Weights of a small contrastive audio-text model: 78125 training examples.
Rows from block 7 of the text encoder of a small contrastive audio-text model, named by matrix and row number. Rows with one number belong to one neuron. Each number is 128 + 24 x the weight over its row's rms, rounded and kept within 0 to 255. All counts start at 0. Numbers have three digits each.
After each neuron's rows are labels from the 100 texts, of 14976, where the neuron reaches its highest value: "fires on" is the input token at the peak. Only what is clearly more common there than usual is listed. The data: notes from a synthesiser with random patches. In brackets: how many of the 100.
# fc1: MLP up (text_encoder.blocks.7.mlp.fc1.weight, 512x256), inputs 64-127
# fc2: MLP down (text_encoder.blocks.7.mlp.fc2.weight, 256x512, transposed), outputs 64-127

fc1.146:108127131137107138119158147079136115129139107105118097178106119134125093079132157162139177143133127135149156120149106157145062125116135129129154163098098112065137142138079124107142167132111146
fc2.146:126067194111137115148124089133098123109140137124148128124142132097126150144179120143151059097122124120124118114137140110096130126138137127132117093117064135149118093127137141105132121138128100
fires on: "-" (19); "closing" (10); "pass" (10)

fc1.369:124113105131157172109153121137182156147099105161077118099129148129087132137090128092099144115105144130127149145149134152116094132136140141125154119121131105165143117113122093153124118146129142
fc2.369:154100150143156125180120108143149120112117125133118151122113146162156133137160112117082083132084126122126111155121130153205122155103125147141116101147172127145105102141125122114137154140150150
fires on: "ring" (38); "saws" (23)

fc1.394:126126099118126145099111109109119159148142095127132105115106131119145085124129127132151164123143154103180137147127143133118088098144165124103131172137062096078149104161132056123143140160120152
fc2.394:135087095108123110138129137115135126115131134152131138099146126181111128139110124132223076090213121135124126171112147115152137143143153098135118132137059103182130121129124133129137132115129115
fires on: "glide" (52); "no" (17)

fc1.405:108128083101160138132156106141160144096117092134097154144095129145168099135128150101138134136089173150127122125122117183130148103141125115119181138140160151114142133153085128159168097139134135
fc2.405:174098104105125146165144166122117125113136131148169168087153133155125140118078112156163092114156109129114132141124122112137137170168124101134112101062195138189144124117141127139123144112138094
fires on: "ring" (29); "pass" (9)

fc1.193:144113149124178127104091124115159143136090088116118127129083096130094133151099154130150140133148142125175151108154149132138110108155131135090114160106104143097159107141141144132164114123120137
fc2.193:131136153118126137095127148129117136151124114130101076148122131175097103120115138106131172113255155150147147126127124151099104098106117127118144186113089106070123131138113111132097138155123181
fires on: "swell" (100)

fc1.75:111123118115156086119113088086164125148095105132116132183108133114110110134121134129125118155101124156127144085093117123124109107122092178111131121134137107084152133121089128138165131138097126
fc2.75:098127196095105156116131140161111121133143138112104158162123120139087138101074130153060121081105135116117124140111132120091136160100121098130119116168074117141115096125137158139133134142113135
fires on: "high" (28); "<end>" (16); "-" (9)

fc1.22:084128092131133099104120121098140111105145144127080156152133114149140124135098123119092103136116132132149115115148146168170103140123148129093109115125115167131137151141093183126135138138150171
fc2.22:172122009125160130139125099117126125132124131146145255125140135118128138164137129131181066165077120133118120157119139110151131141152170156129117085121085152137113147110134125112142165178135119
fires on: "pad" (75); "no" (14)

fc1.442:124076107074120132115118167093128160162105138142090147116145164121124192124140139110149189123111135179122154129127106142122141121116140120090171149111126124123163113123103121113118145132127153
fc2.442:191134132120114128109136098119102127120135134155142078119154133173117134132178116119198085128146113115124129136119156094175134122138145132130126133117181157200114124121139123123085147111112105
fires on: "pulse" (41); "harmonic" (19); "drive" (17); "no" (7)

fc1.46:133149148128137112082153106095135113126146083126112100151118112124113097144107119148139099151105136100137163126175135131157107112154098134129142142158130083094169136133094155138169140126132091
fc2.46:161149179138119119158142112128104125129126128138163106131127151131149132137187121114239178123081089130122130093132127134197131145145128183134120111127240165147136178143139128140103129120124116
fires on: "notch" (43); "pass" (18); "inharmonic" (14)

fc1.280:106123124118161168126109136109159135152102114129099134108129151165150123145072108146125113136095148125149150116125109158151121141176123115117140153091164084155159110132119089111101140143173131
fc2.280:221051164123144131149137146123099128120128130133172160119134142151163135152163114121110094163052122124121123161125143139143128135112128158132124121116169163162118090133132130102108114096130114
fires on: "high" (15); "band" (11)

fc1.354:125142110114155125144130110053162140158131114147102124148124141155130075144098133157076089138109151150136161128121131120154101073149151117163125153142137111102159132161054133126173123144137131
fc2.354:144167194128111165161119111150110110108148135132169138139143131149145131110115102148056076107170103124105104090103150090171146183108112165138106119138178164122108149101148146118111153163089101
fires on: "opening" (31); "<end>" (24); "pass" (19)

fc1.472:137104133108134117125130138098128165113120120113105112139100160115145129185141125149137129145105132109153147149172134113087095075139118152099161147082098129098139104125116122099142156124142124
fc2.472:129216073139100133118128123118141128128130131109096141095119100122139115127072128163165123145158131127114134126127133087209154122130120134128120140140127129138134124118133124118124188118107104
fires on: "high" (84)

fc1.370:126148153107122105083172080139115118122118103119121084158132125120151051126083131147141126122102154127125172121112108169131107144089096128108127176164117102112178108156105174154113123133131141
fc2.370:212116088119118140145125166128104127124133132147178168096143131126131138124138116135235181132161102117123130147133139117152140139135135076129119127110172143191128109129138133127081146076136113
fires on: "notch" (55); "square" (14); "hard" (11)

fc1.149:139135117102126117122112156143190108147120136139137079115159157093124094098103086103118129166129102136147156121083180111101129135151128109110127126094119116137156136146103098139135114125138121
fc2.149:125186104129145122160138114141110111139134140088147129107136131068164148100136117152138105154119145119117134180099124119035124145136120104134129071113138135108142100121151139130110110118128091
fires on: "pad" (100)

fc1.198:129088113097156130135126132096181139105120114144135101144159136143094092124077156130144149128125119115125156153117161129091129147138143116084131148118131122129182112150116141137151148160152141
fc2.198:182163136118126169178141083130132126123131136134157132094131155090153147108172108132125115116175094125112109153109129122100136171119131119137126080107218121149123141128140135103080098115106103
fires on: "ring" (26); "high" (14)

fc1.253:118136121094136156152133119098154162131102102119099123135114111150104107138108129145142092154134137116125147166114109149115092135137165080148171131102080085121163125161080118110127111139173171
fc2.253:176116214132116139150127147136129123123133132160166158124132137176134136120133121126099153081189094126119118130129132140220132161121131148137111129137196159176117154137133132135125139106125125
fires on: "glide" (92)

fc1.76:137087162124126165114124130168169134147102120125097134149125134150138105147118133100127142149098139094189158146122121163116155120106163128148183097099137078135153101137095099166111123140135192
fc2.76:123069174121133113154127142144096120114134136125129176117137131128141138115154115140011065120073128121120117142116137122196136160106128140135116114129121174149110073120133140110125140141136110
fires on: "modulation" (14); "ring" (8)

fc1.207:116100109197116161086116137137176155118142080124103155126094111111084111112114148126113127121096144137140151122140100124126098142116122142084148123103090084119127137145114094105116122107144169
fc2.207:139184102131114161145102097163113113117122135109121209085114121109150117107142104133161142123128067107121116127137131111197158150111129104126119106191177086138116078091148137093062140151129141
fires on: "filter" (20); "saws" (17); "-" (17); "fm" (11)

fc1.157:125144103119136133098122109091156164149088090127150100125143108145115118145107125124164146118137124117169125059124114110135118101171131154129143137068109115070164153162136093136092149134090129
fc2.157:160116176114125090143146090124111120109136134145152100128143124186122131121078120138119060115210144119125129132121138125184124152149138132131119125113100159165126180131130129120132145145119107
fires on: "opening" (36); "swell" (18); "pass" (18)

fc1.264:132073091139100125097135138108134188122150102133145135112148126158132105141096136136102172113117150125119140087155126118128129108133148145067128141094135127119163134128109112151119140131157148
fc2.264:129191212118110125142139070142113120117139137141153182101132135091156137116124126142179144092161121134119110140127145085215143159150145109129114106145177122205124114120143132135076112115121112
fires on: "no" (13); "-" (11); "swell" (10)

fc1.202:115124113146140129110133145095121161151116127124097088117148107145100128140116198115125140121118116125125126097162149110164104098177142165102141138115107107125174144131108132135164127131133158
fc2.202:186166117140118104150136148154089119124151135152172149117139144136117142116146125133138163090130124116116117183117143126114139172129168099129102099115122193206106178137151132151103157110112116
fires on: "bass" (82); "no" (7)

fc1.182:082134101163104103118128146124114149144111094131152123130122103113129126155102172086150190135126150140116115099142083150117067079145117157107163130140132126121160144116121131126126171142120139
fc2.182:133117174131115102165138124144056117106145138161164102109141135129134148125152122140071103105197128119119109092131131124161143166126132146134112123085153224159115152121144136128094118110108088
fires on: "harmonic" (25); "no" (17)

fc1.141:078107147137092154068119152117112171109150104101123102150117149141109126143146157097148161121124168134172128108127121141126141102091129137105154127131129123082123117114131131143120148141124139
fc2.141:109158186127104092117137111133106124129133137147154072124130139177097137112169126118104152090170116127122106135128146117187115125123145171132129107163106128162098121126140128117079139198094144
fires on: "swell" (88)

fc1.147:097117147147139134098135113085142151144077145083123130149124154109139150127116140131107186111145129151181121124116107164089104136096169108087174122098112114122141159122102099111116120155143150
fc2.147:134138182109101112141152122113118120112135143140137077114148130151114155125163114146104057085177122121112122109118147099114130123137133171146108088133112158169125138133142141132147129159096085
fires on: "harmonic" (79)

fc1.344:105147149125153116134144152109127130151123113145100088121097138152175099122139107110138148170153170145148142140139092174129123157098116156140125150151171143072164133125056130119102121131130119
fc2.344:169127164109124141138123192142093125125136131145163104113147134195126130122071115132079131110255140121125138148113135129041130167129127122129116122110129157114131126130139137140099139122119128
fires on: "pass" (28); "opening" (22); "ring" (13); "-" (9)

fc1.247:121145144090114121075129152080136162138129110127150113142133135120097105157100149151117168155130170095122139129108146108076098125127123161131146125064103099111141130111138135148157141130106123
fc2.247:143205097134119096127146100109128112122131133102124140142132116108147139097141115145142142145116113120125140092122125113104131134136108124126129090147188178130140139115138129135119133129104097
fires on: "harmonic" (27); "<end>" (15); "-" (11)

fc1.104:139139092162177155116132094115142120157055094128109132158107150098134139166141133074160135174090136118132103103118102116084114141142162145130142120155104120123132123115130084132150095103124120
fc2.104:210074067115121119116136104116103118118125133133154179133140130156083139146155112131235089134074104111123136108126148117125125138142141141131118103130104122131121137126141131125139159119108103
fires on: "," (73); "ring" (8)

fc1.439:091153091099127115123125123121146193141150072144161074124126124153084079127107129164122149153141117145162134155131104139086120115149161117102125091117106082116142157155111099123101124125152140
fc2.439:134145106113126137160144080109137129117134137138162192086134145137131144132135122135221134069164124134118108188119131112148145156147162110131127092107178127207123118124137127119072131111117103
fires on: "opening" (36)

fc1.319:142126147088114111109110148130149126166144117124115115125123084123157140154125119108133131132134160112172154128099094129134093063113110148071124109127139136123119145153089083119140112119134137
fc2.319:138130096132157129116104126141165125157119110076069125160117130114132099105159127122119133168206133170149157149115128141066117100104111120119147146155071104064131142115112119123156118152145171
fires on: "filter" (100)

fc1.107:095117105086135098116133150105146161094117134103113126134136141152120121166140191145163113130106175161165183171110110151098145093147109133104132148131119075130151100155069134131162077123145146
fc2.107:081085255124120134109130060127115123113132132128112165147135124167110133116137119128049081102147110117127127096125134119209129132127116150132126140137155146158120082122128130130102127175124119
fires on: "pulse" (26); "saw" (25); "<end>" (19)

fc1.31:060130136143134132122133156134128126134103125122136149149108115127132124138131145127123176098086110157151124084156115150135123116132132111124110108133084111137183121136110156196163111122147139
fc2.31:100114172063137138136146067168099114099132136128091179124145136112177117128079104150116067126059113117121133172086135116123147163115116126133113122135142106176136070130136159136082083154134083
fires on: "," (60); "no" (21)

fc1.450:123152112153154110104140085121104119153148136088091121163090108122163137122142169115126162176144138103190138126158134144120141115146132127079135108118098113118137106127084104103148102127154129
fc2.450:153129139115121121186137109130123120118138140127124117106134138123069148096214113140131140074195085132119115136111145114098133153116140114138118078135113140172118162130137141114112102146104124
fires on: "harmonic" (15); "filter" (12); "no" (10)

fc1.504:124155120133113123150101141141141150131119112162131059134104148130153078110108132116106128117115116113163132122113108133132070139116128118138144134117115101076138132142130117127104143149133147
fc2.504:144114048122127141121143117112110134119126131153142205106134134196131125160126124115255156104166117126126124182128138126178137127134156115129130131135129089169123096131127127116059134115131126
fires on: "swell" (36); "glide" (31)

fc1.41:104118124139129107100155132108110137160149105126103124159086120140127118121118169134145154146124152145168126109177110161135138096084106126105187148105120143103136146161083090115140111134109128
fc2.41:157107184122131142149133158142099119115136136137126140096131144119143144144202116134112063120155120141122113155108142122075147160092116111136116123133139138148111075123135141117113112075117125
fires on: "harmonic" (34); "-" (30)

fc1.475:098127109122112088075135116081118150109099087157127098154139104131120142142114190099110157146147135121133142148165102145099073096144174129098145131109105127111165146141138129136133128169137188
fc2.475:139159084110128144143150153124110132128139132148144173086144136196111125135080134142184145106255126148120120173110140109195138145124156120135110131125103139151121097123130126115105169136119126
fires on: "filter" (62)

fc1.19:099166082154133123134135157096183169140137104103115086132083104143125088139084186132139156129134142135126112135137100161099092106127128129131192138116105131086160111125101097128128152094113158
fc2.19:135089112111135100142115098131109117117135135130121158110147129108111142134156113139138102100038118116128127140126143113065128150154133104126109084117050122175123126128140137124123140162114130
fires on: "harmonic" (47)

fc1.334:121129130084125134173094159101139138079121105107133129125125126151137143142160104115131121154114113109129194121136149157128117132091076126163114136157129114088152129188094148117175134146122109
fc2.334:156181092147126118178124169147114120132142132145177213101126130156118133127166127140127172097157124123125117150137133140147132158108146110124101122152090157121103145126139126124111179124101144
fires on: "opening" (83)

fc1.135:070118127110126114099115143131141149134142086147118102162098103131135133142082169150110147126117162184113134114130112124151124101114111132144141150120103129119170110161118145143180154119156129
fc2.135:155144216117127126175128103135127122107133134123110115133133129146131130122125114134049063130076118130114115111097143119206146165080122147142113118149135134177111125124127143108132162161128098
fires on: "pass" (41); "<end>" (28); "no" (12)

fc1.155:074178136119124093155116098109126147165138133132125113190124095109126124164112137166099138145106118112124128135166060122133129136170092151128163123127097140122139133128112118121131130122157111
fc2.155:166156119120105114165134088133120121110138140159138072111139131107119157125141124153095098096192109119111115137128145118125137149146168127140112081117093135185112172121141140119105114130118101
fires on: "no" (19); "<end>" (18); "harmonic" (15); "filter" (14)

fc1.121:116123133153181147148127138128163182132109095131129134126083151149128097139142165120116126166130142115160137135148121172111120129127134124144141137148095103130128134160077101119144135117137180
fc2.121:187153089139128123153107164139143125135128128143113181115129120123125126122127129129126145143129116137120125129119139121208131143098131141138108135156122115133116133129132131132138155116134127
fires on: "ring" (49); "notch" (22); "narrow" (7)

fc1.444:111116129093109139068083139118141133160093118140084129157167129144103094125129130134125159129116124071146177108120125125128126110159120139080128136137099117151155125147120115170130101099115142
fc2.444:164179053116119109144135136116117122126133134157165130082153131119185132123153114136247109165166116137121125107112146093197145128137132121133123137127177179153131106118139124114097136100108093
fires on: "-" (21); "closing" (20); "no" (9)

fc1.67:080142116140135109113135107124167125134115152172095134145145134107164080105089154077126142128092114105155154111147118141130120150166129125117155124121144121072123154120080122135090116157101110
fc2.67:092108045146123100094126068136115130136128132119107114146121113092074133122174148141178162140133157106134133128156138122062123105144161068122128142133000153096111127128133122124120143117130144
fires on: "filter" (100)

fc1.212:109144133119136096153100118125163159115137120123149123112100121155109081146089147149114133118150123135138119086138103176126097111122098162126122131073133097070131147122135107130161144146127147
fc2.212:161155160118120114135132132119105126118141133146171141117145130199093132133115124136176121084255132125125125119136145115199128125149155133125115126107131149179122172121135128123108163145112113
fires on: "opening" (89)

fc1.410:169151084175109126143108141135141136166137073113104133139101108106108126132103157165090160150115141165123149095174130118126148133131126120105146111103124150132137174122134123123126129100154103
fc2.410:063125169110108115120146097151076121133123138119112145131138136122130139122169114115156150118123073106127133148109135093103138138128137141138128104200118137156135045128150140129069077135107125
fires on: "filter" (27); "-" (12)

fc1.416:144089123128141113118120138110129145151116121144104154139118147102134112172109177149111158129092157141140111104163095175151115117130145129109135117080125115143157139114111118150128111115152128
fc2.416:130149157114114103110144084142085115107145141131148084134150134146149133100177113121142080089124098114115112168097168095161139167115166128141115111148134180170105102118142137124088106131115093
fires on: "no" (52); "filter" (21); "-" (9); "harmonic" (7)

fc1.479:107143107121139119135135121118156098150095075133112119149094129130133112142098135124138121182118151142128170110105154146101113165118112154116142152135117096083136134185112082133152134131118119
fc2.479:169118085121124155126132111123147116115133133126129177126142119122094136107081106143104044102096110116121125119110141109103135157129129100131117091118154112135114127112137134120128169139117099
fires on: "ring" (16); "pass" (11); "modulation" (9)

fc1.152:081148120113090091101063126125146122137097125164116133142105139099182104111111119120172184165116152150153144117103096155148136155119113105106126135111149106118154142155122130143098141114143110
fc2.152:137223074128116152155134070149107126129128132144145194100121125092170131130092127139216132132168141119118122178120128116150148174128148111127120122141131111122118102119138129107063175115118112
fires on: "high" (48); "-" (35)

fc1.122:128118155146124123139140131115140103143096114114130143127099174138126110170149110089124169103118134119159132100159112211116069121135153124118113124140133129119109128121096122109096116157109160
fc2.122:199112119124129129176148158141062110126127137130162195127139144157134145111231105142105103157162126118117137122115138136086127153089121118134115110127145156135109137130138140115127154120122102
fires on: "pulse" (39); "wobble" (17)

fc1.452:107094128156155111109122139088132172140112069080132110108121146125110144130131129115140132133103139090141118100159124118112076103135121160126139129119111144127166119162148098154192149105122129
fc2.452:109182143114124150134151101142105132128121130125112137110115126103144129156077134145207094156169151131127139139125120111110141127114108104130143149134134093121145044133128130126106159068133100
fires on: "pluck" (36); "pulse" (14); "narrow" (10)

fc1.110:081128122110121110147159138119094130149090127163066098127116126132151114146113166078148128166098142125141204088133110101134122120149118133158155137127113121084181111169083148145157181097120163
fc2.110:135120169139107113121131122125116132121139134155140138112142133155118142131167135110121126045183118140120104125126136103224146134139157159136132125131167167223111134109138124133082118141123099
fires on: "no" (69)

fc1.302:135114108136147141131106140109126201149136100126132086104146133126123089119089143129113141124142148146156171142160155140097116131171122123102136145060079127121161115141128115124128166156121174
fc2.302:140128113111099123118147096155111119105152150145147162089155116130108156128104131167177127081197128134114122152145139073123148152166171107129098111113088103159118107115162134139072137116121099
fires on: "harmonic" (17); "fm" (11); "-" (11)

fc1.272:127154090132148122115148084119162154161079081112132102141097150138141101150084184096145147176117137146119150102118110129139116106137154165133133158135133104084153139137121102133129120148111127
fc2.272:175107076120119145120136095117125116110136134121133168133146121129082137105090107149101045109100124111121129111117140109113133153140133104128124098096149127141115156111136132123126161135115080
fires on: "modulation" (29); "ring" (13); "pass" (12)

fc1.18:067136154130126142097141156156132163186125094105125146160102135126137141133078176125087194088090157148159136182145085147121112135142126143119119101130152144137137124135118121161147123140154154
fc2.18:124164198117135118142150097125108117120134132105113110150129126171096132118093126146050065105045134110124133128122143118153123139136111164127114104138094137171122142130136138126148163175104113
fires on: "no" (13); "closing" (8); "saws" (7)

fc1.158:105086128111177127124127143093121134169135119126104133162119129106134131167168167107108170158115115148111135141123083147134119124132122148090168073147129119153151084147098107097152081132128150
fc2.158:144077141114114111133140123123110120111142140149120149105153140158064144114179113134177125070134090124121119144112151107163136141131149117136114092118146132233121128126133137136099111141117105
fires on: "pulse" (22); "harmonic" (21); "<end>" (21); "no" (12)

fc1.498:135151086157149132126119104134143118153150114109104115124056126073103094140093168152141142153127185119116128157147132125064124109175130094113131145099087109105136148134125117118177172105118106
fc2.498:163170176127124151169137093168085111099148138107151125127114155130169140108146100136123129128141060135110099126106136116157131169069123162145107094146175113107099132106165146100065118147099102
fires on: "-" (9); "harmonic" (8)

fc1.335:114169099135141123117150099143114149150079116121071144153064110080116144174106156129165160171121174157149122168131116107114150115145142158103166111140108098097158106120118130133088111118170094
fc2.335:120148164119129128165171064164043122120125139132135145133120140098130153142143139127160116130112108124115120135123133113124133156121149169134121103150066118115122095121147138100084122156105110
fires on: "<end>" (39); "no" (12)

fc1.213:113132096100151161116131184131122140149143083168174100113127164130144049108111133103133132114100133144142109161120157106140119090112109119111139158135122135080148132134103109124109159109171130
fc2.213:109136130129114106126099127131131125119131135146118094113147118075140136117154126130185073081102125115121123141132127109081134159165152113134113099110133135168127138121139140159098107139144113
fires on: "pad" (43); "pass" (15); "pulse" (8)

fc1.210:097137099144146103150147173091104120087105093130126131139136125098150122144148136132153113151108177109105159127099121166105137143139126116116119139131133138086150151106127134164125142125175130
fc2.210:079155131133128083143134119164118107146105144121099111153139132116171116091155108086111131145132133121123122127088144117152151145127093165145135127191125159164127090119143160133101093130142127
fires on: "pad" (73)

fc1.261:087100141140178121130152115118119173146151124123108122118091106145093142161121157163118124124111122106165127124151099131136139084131106129060178126135109138143172100119098145112177148163128135
fc2.261:140136102109138173130153099119130136140112128108094180117125126106101143158105130129180100166107120139120137145109129075101140108122099130132145123135135056137136057117132124107122139104132087
fires on: "high" (38); "harmonic" (21)

fc1.474:133123083132131121130116127112143147148139108174120138116127155125116121155118135119130123099107141163147124099136104158110116139125141119123119148099144093099148151108143123144130136138112155
fc2.474:157143118110126094168116123157124114120137144118161135115151130099189133086162108139146113076161094129111115163101160102161145186133158110137119070138124153163121130116148147126100092164148102
fires on: "pluck" (78); "<end>" (18)

fc1.227:092167133151181133106123067089121133144076094117092113152075123053146130144117195094195134189110151124165117137145102130138138093140127145085165110127103138116159106128106135119109104134147131
fc2.227:104123181120122113143139046144090121120133137139133185135137131103115139124146129133131088094109114123120122138124141117129135161141158157131119100133043147141119131116134138120083092175119108
fires on: "no" (44); "-" (13); "inharmonic" (7)

fc1.339:161160109157176141136151125143115169150102045116118079124070119132134125151156158117153135183104121131146138131144143144121099085117162133134166150130096106090129127131135086126141139124138149
fc2.339:183129135125119127135150092149117115119135137149091130133144130122128145143144133126161092149088109139104133123105163065152139143118149165154083109147105108138110126121152137147131126122106084
fires on: "-" (19); "fm" (17); "ring" (12)

fc1.418:135109110141157122113133116105165108126101067144133125118109117147124115166165092101142160125100123106170145073142149136132076114143134154141125144132141121109139142149127082141147124093096155
fc2.418:129173076133124142143138159115129123124130129117125235120132118158105132129109125141125053117117120131123128105126130116141132132119116130131118117136161128133127133121131131127148165106120106
fires on: "modulation" (31); "ring" (26)

fc1.275:107130143141126155124120145151130121169114117122130146150103098143114116109102166152089174112086159107163132146140085162102144152151157105111133150134125123151157124135114147159103124112194186
fc2.275:107138156089118107112148101112123115112120132079089133156142108139083132128071118162087071144095125114124152086113137095126125128136089154127118121136123115146143133131135147134147172164100084
fires on: "-" (13); "closing" (12)

fc1.403:087142148128144128122154077107125109150107078116100130161070149147119109140119163110138136121077127129152120128108101132128119130155144106125151120145138131140127102195130130138136132130139160
fc2.403:111136127112122135148149075136102119117128136138146255112141127129112140128128115147175083097072100116118125108124126110128137150148133140132117085128183155165135080116145136130091147140113101
fires on: "ring" (15)

fc1.336:097147155127139128130125114125154146158107094121105138137097124095161122116095150181086131146121123155115105114172101153137142126092083135110153099144122127111168113106132146107152099140146105
fc2.336:191131086120113113154135160117134124123129133158171104110144132187041144133131116141108075086185097125114123100128150120182120139126136157140110099116138123147115198123140125124138171187103115
fires on: "saw" (26); "<end>" (22); "-" (13); "pass" (12)

fc1.200:089133134101104120119150117076105133136158110123119087158099142139108155162126147107142161136119150120160148113186132122101094119153172122099173137127069102118160136149125141139161165112111135
fc2.200:154121139100118131144138156111107130107131134184148137083154143209142133146118113118171111088178109134117122167095141117162147149138155126146116132130160131173126117133132133144098139123138103
fires on: "swell" (97)

fc1.215:137127101152120133091114138107143135148069097104122126112133110096128117132104130121158153152107126127151163169138125110101125104166114107125144136129106090121126161161130112154127095127169127
fc2.215:130088141099138124166128103125130126110128134159171180100138137155138147150139109130157135119123103108135131183142132150103126142158146082128113096124104105189137096147133134114098113139129165
fires on: "pass" (46); "-" (16)

fc1.453:096134107138139141134160125145123101129089111134145123129109121170120111148120108123152151208123124082141202166131092193093123133121115120116117171121110108117149118143143142108112090109131126
fc2.453:184174113125126130174120156129095124121139135126186242109133131138106141109158122145163184083091100123122117155123133132067130162120154101128103096126088175147118149121137136134086142144113119
fires on: "opening" (14); "wobble" (8); "modulation" (7)

fc1.231:139151140157166122143156140162106204200134104120103076106069169113168119129128145109125152161136145139159113196163138133153137059132128119096151132132098104119125139145106108089156100118111194
fc2.231:150179161136116100143119137157130123137138129138119148136124129120125123107124138128122209106085132134125128157111125142104137166127147114130109120152082150143122183144132134157123131125131132
fires on: "bass" (93); "register" (7)

fc1.461:106127141128138100113105114118183136146120105107112138142103082104084116132117157196124150146107127152120115065134142129103105069141112144145092113154090123090177131115109145118165123165094118
fc2.461:086107178118120156128132128160101126137138135133116207160123121141118136110076143143075104077128144131115106149118126125115147164100141109132121110170082137153119103121131153145123113142136131
fires on: "high" (68)

fc1.252:141119109108152136105136171170094143155127085150126098104143099137106084123095145119147150136132143120130165111150116127141110111121133152137150184095121111102161130159125097125137156141141152
fc2.252:148154149131087121120128108154100116113146142185161096106153117107111135105154128138191148089158110135118113102137167077146121129116174112141095119120107096132108148106175127141048123159095123
fires on: "swell" (98)

fc1.375:106106097131158128124107101125133150134098093163105128135153149146131121132113147123134164096078138137119150134139092202107108173137124133106112108132169105119144151146107143166120107153138143
fc2.375:130152048129119120133146060145086124120133136144118194107138123116122137116198132140187078127062124111124128143132143103139142122137158098129121122138075140175118066114135134119089115123117113
fires on: "filter" (32); "closing" (21); "-" (21); "wobble" (7)

fc1.124:114128122114122132098117123079129165093146145118093106135119156110117089138105174128138095136113153177154113108088121096123141073123114138142164201103128099117135117145055127110151116108129096
fc2.124:136165201138109135151122127125136124124131130128135111123127122170105136122138120133047088114182093125120124082128137109235132144111105149133119128150162142153113143119140123125125205148099124
fires on: "saw" (35); "pass" (20)

fc1.130:117184098174124126105121095143142140175120077114115120154120114077133132119128183131151133138101166145137100121147109141102134067171111103111117119078106130094163167118148091153134162157118160
fc2.130:172088133152149116120141077150090114126149136117143125121139151078149145116145126143195111145119095137113112103114139080119141139150151157133114082109170154119123119108157125144122111110116080
fires on: "pluck" (41); "<end>" (16)

fc1.214:100150144125137100167156089138114181137099111154134124133104154115115105131103167100156108125132136118144146128143091139121097129167128146122175141131135120117171096112104130097116111155119127
fc2.214:134146108127116144132131137129097126122127136180122165055149136171134116151107105113185168126174093116128138130124131105221163129131114119123117150127199119169135075128144118133076166124118143
fires on: "swell" (82); "no" (7)

fc1.125:110144127120141123091120098156120127126092106124134121168136114109141091157080147103152141160110140079149199132137095136118112130170128116102153155133102132114139103136156150118126150172156113
fc2.125:170147116096151148185171111134077108115125143125183144127152155114157160141131097130131089165136134112098127210098160138083127163141140142140109087111110154147100100124154151087116117118121099
fires on: "pad" (95)